Rows from block 1 of the decoder, named by matrix and row number. Rows with one number belong to one channel. Each number is 128 + 32 x the weight over its row's rms, rounded and kept within 0 to 255. All counts start at 0. Numbers have three digits each. After the name is the row's rms in percent of the matrix's.
# convs0: first 3x3 conv (decoder.mid.1.convs.0.weight, 256x256x3x3), inputs 36-47, a 3x3 kernel for each
# convs1: second 3x3 conv (decoder.mid.1.convs.1.weight, 256x256x3x3, transposed), outputs 36-47, a 3x3 kernel for each
convs0.54 097:097091118125155183085110121122136123136128085129196149130107132100124071141131135110093133138145067163114145136099168167148151122083064124101152085249128117141142177072172128099114125142112127165106121132089128122122165086093096134118111150122137117048153082186167128098080111072139114101184136110144088080155093172130129078
convs1.54 138:177159164137152096147140129155094186117115159032113116126106168180124139124141117145147134166151215114140168168125118150022085109169130166093090089090210165122137096106114151111147083155095098111100189076125123107127114077178116130110186148177151170130128134142162057177118141143160064168141108185126152111156155137171078168
convs0.55 099:086140078194119118169099065150109096118069078128136122117163161109099142115134074124127196120087123116118150123123121164128148115178154133093137144141096086180201161147207158106094142138123107156122104180183137131090169098107137112138208117114143170095150182145146162103157089073114102059121106174105124106191131149175183160
convs1.55 086:121124104083128139112093109120132106138157134128125101158122150147118085144210100082165175113152159114097132135085105119102161120171175089147150108087107133084186112188095124116123101094139132110091140154189151140125106091135170146075127106149107122111101120107113070087157138103159091158121173088111116116133181123132146126
convs0.56 092:090102104144108111085133134165135129121090136135133142112108159058174043161171129107093145129092090106111120088113125104139054111114132126143096169000173108073096137117130154132080151139116154112124147132111145122144126142111137175159105144098135161107085139167144134135144013152137121094109121122060174070086087129131129133
convs1.56 126:130162158096147145144106121111141102122124127109087144175127107156113158096158094102162168146100112119087169160163142159133183149161130099071119132143133114172164162094119148164136123114140119087169133129108151092163167139147185234116106132118083165161079106134107180134168140096093154145130132108139153141179188149112112137
convs0.57 097:089104124148099165148114140142132086102148135161147103122123133106090078080181101092064139134124114131137148102112122145072130129111149101119156143071089142135103129130118127133151146084127083171086086147151141110109068050110094178180188129159130136109158098160184189180095079069094133122122136116159080144131129158163177200
convs1.57 083:131129146092116122101132132138177074118204110145125089105096141136162184102154181090081138133167126141119121066108086113169096167167072123092134172170174116088081122145079168152177135175114122123112128118123136122151095105164104124138143163104070134123131185117176138177145106096136144116193118146143141130102126122123149096
convs0.58 103:141187097067181076140081105125153110114161138106118153154122071096140058105099135075166136085157094127140108105105116152136115112132126131111116123068186118153135075156123164163132106163120102124125133111047117144097071190064124114070090117096153118133110154110168107078070198109154195094119073098142154087162174155169152156
convs1.58 092:137131178136147213114117054118129128109108097195162171145071097155106109168076095118110071145105140127159173120142159119150171122155159120113143116139086132139095140085200159106242129131132109102120145176105118077107121159082118097123124076112150179152179134157143115078115142161158149162118080164097133175127096121165125137
convs0.59 095:098152100176112123113122130139159124153171121110139153111168155187185062170070115114050150159117099119101131096125121139114172168154131152168103150149152130181120170145156169102086123076078153132148109128130160148120169128201115093131130158116172187130140135121178163121163138132150056148133120116162152134156119101090098101
convs1.59 094:134132103095122116183127097077063134057115082123129066164103127168172089189175122135132129130161100136156124141108069093107099148159166139114119110092136067087154084120141130106063121130124153131044138130067087184098175175156133113099137110093153115176170108135182174133118101144148152089148132147138139182139099145163126063
convs0.60 088:137116095150149139076170106085136110118135087144130151101158141144235176131145159084140090119096144152118129117148144096135127098122114204141110133000131080181128109081130124130168141172168153169110107111095093130093147132061155165106144170106111139135095158161110133102131018063056194000067128154065137109077157094121081149
convs1.60 100:154156150126103144128094106173096076090159108082119083124088104124100105125135069113179087116069124161098130139168102096113141118118145082100129141100150133097097102109116128176118150130066115151122136098108181074101109101111127107158161113114148205133136127150158162136073064141145114162158171113120119138140129144103115200
convs0.61 102:112140133157136150160141153133099106163120083136119113093072059163097090144148075093153119162143131133151133148142134091133094099082165146125160164117143130064109090134118085117108104158153106094089118121135122106150139060156130066158121130126078146127090190101117118115152143135069142110136126119150154144120127149151151153
convs1.61 099:101085046128078096147186147168123126190144093133130146167133094143103107134197104113120115107180049123133104166119198132137111174156159198185165141131159106150133111129197143127157106104123102224139130178167112132117141134108176099096161124132175106133110157156141124169103133101130136152170142127093075090141147150094148127
convs0.62 099:128136099120098106183098134144133144129150152150146123093142096135102140133165156180165089126122160123104107156123141094093092121117107147114134082146093155033054069156124052120115140148156117081133069138081150132124135157146140177109163119092129118097110102136186160136170167186136076126144153168141114067065065143076121079
convs1.62 067:147168104149101102140113117158139081166137064144181135152127149137144136138165106133181093144169099110113090194174143142155088125151132109185136177134102185123144080139145109091148133133137114116124138178162122086140085113123046085147086115106156096120135128109140131096066070090106152125086103066148141150165198167167125121
convs0.63 100:152112122157157170124117139032086151034105157106159172119136137146132122135143150128123140125160148077106115141136153142138151141154171048161111091114064163077132148169130100103096131130083108107140118072150146078140131090196116122125122143133085071077082079113110153111083125088133116121148068184140157175129146105130165075
convs1.63 080:123099137176086118166112114176125087154164121150119121152137174193125126144087114136143181110151120108154115125111134076144131106106130127142116186109100135074101112162195148132139118187157088148176102131137131154127132120116137162169074096125139161105142174069126213154132152132220124129160100161191057155224129220146144139
convs0.64 102:130104047085067122117203111124138075123148139096102109129179110152095117153090102135107099115142132130180113120136089071134049149178076157108152077123146124104129182147141123144088125153053099130126122197136127116068049162061023237138096168056180106065113140079124149120150172058191169033170171102077147084124145108138124138
convs1.64 117:112116138147090082091145077163163204128163113098146186113164109117134064138151116156130119188101161147155094143109169119105155139126148198172081119155144188125111158154132223099142119069072117146122139041090110109109135060146136061167145140173076073116170144131111159095137111101184146101126166140133122113126140160161170192
convs0.65 104:103121155130124180129154187117108137124097139084071148098061184063092176099129169125122100136110120167136101147114131147110149131077139123111157115103128109106135187113055207131092189118077111129202128161164110166194117147164095084161076067141164133130172136114169094098143164125092120123108125091124108110102110088126076070
convs1.65 096:113093138075097097121068087079148126116120150138114138121085174136144149090103113144138140123146116137125147117143157125148138148152113124142105088090163076142134170120124152116122138106143088124209142145144104120179102166101152148128122145160092110123167114082108098079155102129144116087109128072121130128137107129119088135
convs0.66 097:163136123140072078118158167125091126142088127122119135142137194159114203177131150128086107126008126069168115125131140142120134143127147199084187127164134110033091172140152149108150123136112152089129109173096169107145116133126171103076106121108133149136151071136154121131091209149093098153115039082151166134181138069114100101
convs1.66 088:126110051090132177066202119098087102122190106127182136097131141072167121116178110159161141139183108147113118071166161119095105150126140132127129103140099106154164145079110158131135114109068106151118141127140091166178136111118138108039141138097073117121101090120144096117142216142126115177140091130149081111133106172174097077
convs0.67 095:182128134125112120108150140111161140108116103106118110068117115107065108127119114123146147119109132142131163087148095121082127135112113029119120066131072072041109131163095094135085159091079128096106112089131092093114044150124102128098118143142131171102153106135163102111165178074197121107153188120207122096141086108205114145
convs1.67 100:116075181080119158083099175117156181120115144094096095109098095108178110190135183160124119168129156131099106147172132152137115203121166113164102187135105131154153174162130132149155145139156117138107146140160101132097110145141167078189146214159136138154161097146148060154076115136108100135157038125046191120146145104133135129
convs0.68 101:098068054142150107135163152127150156133134160110115124135090106161129122157140111160131106128152118121134113151164165099152137130164156108112106093097113121147108119099102131112120177134141090115129128113116081116133092114003155141098173168128141092104131134123180139129114084143169132154150132140161150093121137154150157182
convs1.68 118:106103128103083158105149159156149140104119120108124156121140117173142059154094148144135153167108205158121188128098167146080135122130135105123070139148121135174127169132067153118093159130104107169154116105135127134145146129107214126092225144106126121146179131129121107088110156091093149058108138091109121130102091130178084107
convs0.69 095:163098077165185132160131154161134149115199119132141123134140070159081163158068129095142132156138127128129121154134156114103187136129095164013127149239094111136145143124128148072139133139113134176164094159131107110159139169087099139128130112123124110115172160097158123084073159095085057025162082135093144113106174093141140150
convs1.69 104:058136106121141100114173120073090135121098128125135075136149096013138061122127138161096121089129101146087120164130156146135118136037112149123162120112193147122144127133158091135085136090117192133067101124115108174110114129100148082108191145090131118093141148092126111073163138109127076124181117102151154093153077122101177116
convs0.70 100:173184142147138093183125129100121123078116126095133150113091151095100116138110141118109193112131162129163210093112056133116135097082135044065156084068158129114130089110174115133146147161076167180192139117197113090201110077134149111155148131201067105133084116091124152127142220107106143121095131017130130148134136138143113076
convs1.70 102:208143161214135109122113078122124134128102156176146191074125124117169139097123101096129132070143128103139118098162123118119084150114098064100139107143144150092169105110107145136152105118112104125118070140122087122148066107057120103100122148165111098156137156173076129177166138152123135133118076127094126100141173143096168063
convs0.71 094:108086132117137139091202169118139145142165141092117101140122104118165126185095110113115136159140099161082168143126140131178109115120060159160127125193151090000101139127100103093073187101138151173099098129144142129110138139124128114127153170099116117126097085124111139067162120133143105145097125109106098106103155105108095136
convs1.71 095:130077117128199204139113135137119114107135103118150150117150125133114112127113080134125114142092104056122141180144200081162073154121111155140149116175140075127109125113099105120132118139140167128062113134163164116094158158124134148106097138149152139079149114089100142115164128185115131150123106156116149104175105107113117134
convs0.72 117:109102114116186148117096075160125158142115180133138146154101112092120102138112142131130133151126124136116135115153095104148157109174153115116132127173093120115077135128085117066048079067032156190205162190219183177212094123222068140190067139147123121116142090153147117168118148103104137110134095169114094090136114137149118099
convs1.72 127:152140087134094105132100124073083081078135118146160157079100123116118158130131145129130129152112119123160115100058081122125119082060152206113144140127160146139126156094110195124119178123114089099136073070145128113159179102153102095107093135102105184102123177131102160134099146107167180125178109111106118155117142186118166159
convs0.73 104:145157160136147095148183126136100102174127116187157134125154151114120106147165138154151164153141088153131091112149132106115111134168123139122152123109099117114085172184130113109108142117151156147159116146128166203159135130127125143077184202171166127090133081058128116135136137092128106111132129143113113091116111100161153177
convs1.73 102:147121089093137141054093102121138092135143145162191113058073130110146153133123107189167166153150158109117172146109142161137188197103118147158152146125135105110097179159060173153143138107126114088129064115158118116100154152142152103113115122118113052082121141109138123134135130135127106159090162166127152127111151152129104118
convs0.74 093:096142133114090125114166126125087137144161079171129127150095170145192128146130089148121141111130125135096147110153118081197176108129075106089154173148136116101152094116122110090138116168124180116117068058101151106104111123073146160067103106081130139157148187132102148081166110209161162041122141037115116140104177041124120143
convs1.74 098:121137145182139173211112176163139096141138128092141111154114139172099132137114122144139043156096126145071114152155138132088190100179146099125112127042151175179117174124199174165158079158122124157115212176149193167082151105130187104142171192135158087127133059074108156146167104108135187100139149087091129126126129124171083149
convs0.75 096:101135159119127142146085095104124134152094104167110137103104129140168125154141154144187126140127115127145101111100118082124129111110123094102136154109073138148170110110139150077066199127134123158160128127196131099110098103078146102088178204120133172153119128172116082127119118071062068067153066127119106164103150156129157131
convs1.75 094:140185161114148147106157130133130126149153094128079141126125100136153172065112211106136109103134115180067023118162172150120122192146153054132101100124129109123131124145114166126114106134135182170118125178129128161176118055063168170118133104072179170066133149072152135054153151093118148147098086089106106148122117166082112126
convs0.76 105:125183136153128187144234074079147107110158138114133162126162110168151111186097117078127129096102144127123120114174158160142152147163128175131142108169095108118093180233144103132112216116102117117124184122121132096101087102122141171082166143146144186102059108145167194135126158123040170107102184132128111171091134179163138153
convs1.76 124:135119124102080080097036145105060139108178213178091170162095067156072094159120110138125137137126124111126175124115122142107116106105146177062087142142213135146142127145142156130113129100137111162127136105129154130144090058131166126083081137137117100200124101100074099194105192144138037160113076174116061116066138174111101128
convs0.77 098:128155206118094079120143153149142158119110182140114133088089134104160113151092138126138122130136122139144173135131140144123163146147164114096096117097158122143146003059156119135204193135183182196157097105074090122065053058097146174089100044133087153165121106137125119137068159168069100147100119089104088113098126150136166105
convs1.77 102:120103201119162197116168194144152124116145132095057100075132054134108200100199159126068137173101128110141051122136177158143058184134163159094091095184142144134113102183169057121131095161186149167138147165123128139055106151179148098129138152166102109097120153129173115192134148142133136183107135130162125078155114131146167150
convs0.78 094:160154162132135142102120123124095110145086168148167184096094127111118107075116130165144118137086135131147105139147114165163132093167172127168086053132144125130108151142147141105189088113142104121089132195106119136101147122138106104143120128101155132111096125129086135126151105155116132136123133073116136114095138188144185146
convs1.78 076:157167119089157087088096094106136141055130085139097158091111148068145129075139145123086065140109129136116144139135145147120119172113084119114100077088137180100141145113106136120110151081088126139175143212129095135205137131127133135116168138157110136147107084130079130119098095120161115127080162098081121149074146133123120142
convs0.79 092:126151207139144129065103158106139152159163136157177122084029107144109131179091150140113151147156136129142195122122151141145130088124145103062122081124114159133129180100120195107109123107070091118129163156207173166151108115128175121131141151178098098101147104098089098132161155154108137076108134158133161167135153143083143151
convs1.79 093:120136106130145139062131093107102165087097088091149127115085037100105098129138146078108044107120076169166071093069094186145084131158163115094107096077099120150138150123099139129066073059078126128164105124088156100102160151194138121157172140108153181148180136153137127109091120134099098085145093180082148134140122163121100097
convs0.80 098:089138110151171136148170138155104060168119102160113116098131085160153106155145181152116091054146120107083097158122146189125070098118116151176155100079071119136114107128091141123131206126088139169135126148177127089205122118158121143129148122107129127140084117126125127140091148093132046085099056103126102109146108135095133139
convs1.80 086:093106129123122138099146109080081070063111098191156153119146145157205084126137117130138161132146145146105144076142095188106068199122119097164171089081078091131104175077111146161090105111119094144181132167151115159152105165086137122091085125139103125089074127142110091125112163118097127145121100155148101131067094109154129092
convs0.81 087:082094105149098111195138073121115136140075079125115154119156089100148054138092047129157140141048141129128139133111162123127128168188090116092135095000186134158173138125144124159107086100124135074143169116125117072201118068107125034106149107125095094125083098095158135126122114129129035062178160141139152162146058152155128134
convs1.81 115:126159112097159104163179160109181115129091127106118144152103188148109107155071152103138113132087097143112120133150072133102203113177126141110132118155171154154128162158137101078210171148133089155133118135088141123191119082132166156150102142157167150136148155109171133096102121130160205140139149129106119160107157169139132110
convs0.82 114:137087150129111179116080171108148150110150161119141182133089098117094104132137128145110142128130191130121139140139170137138148145135168109088108148097147121130131223143163170108114176089146110144149105143131106127116112105117086091133061103107117132176121124173136129145095088137153121175154160154153140196131126171105110142
convs1.82 108:121168124075124129121143131091131103060138122076102166137118095123146164170185120098083120055122155126134087141133112057181139091160130104111132136117143156151137147148160124140127110111106136147178129120113047056076170164162127171215165125201151105154108117168145170220149096137107101089164139196125105078114080149114111095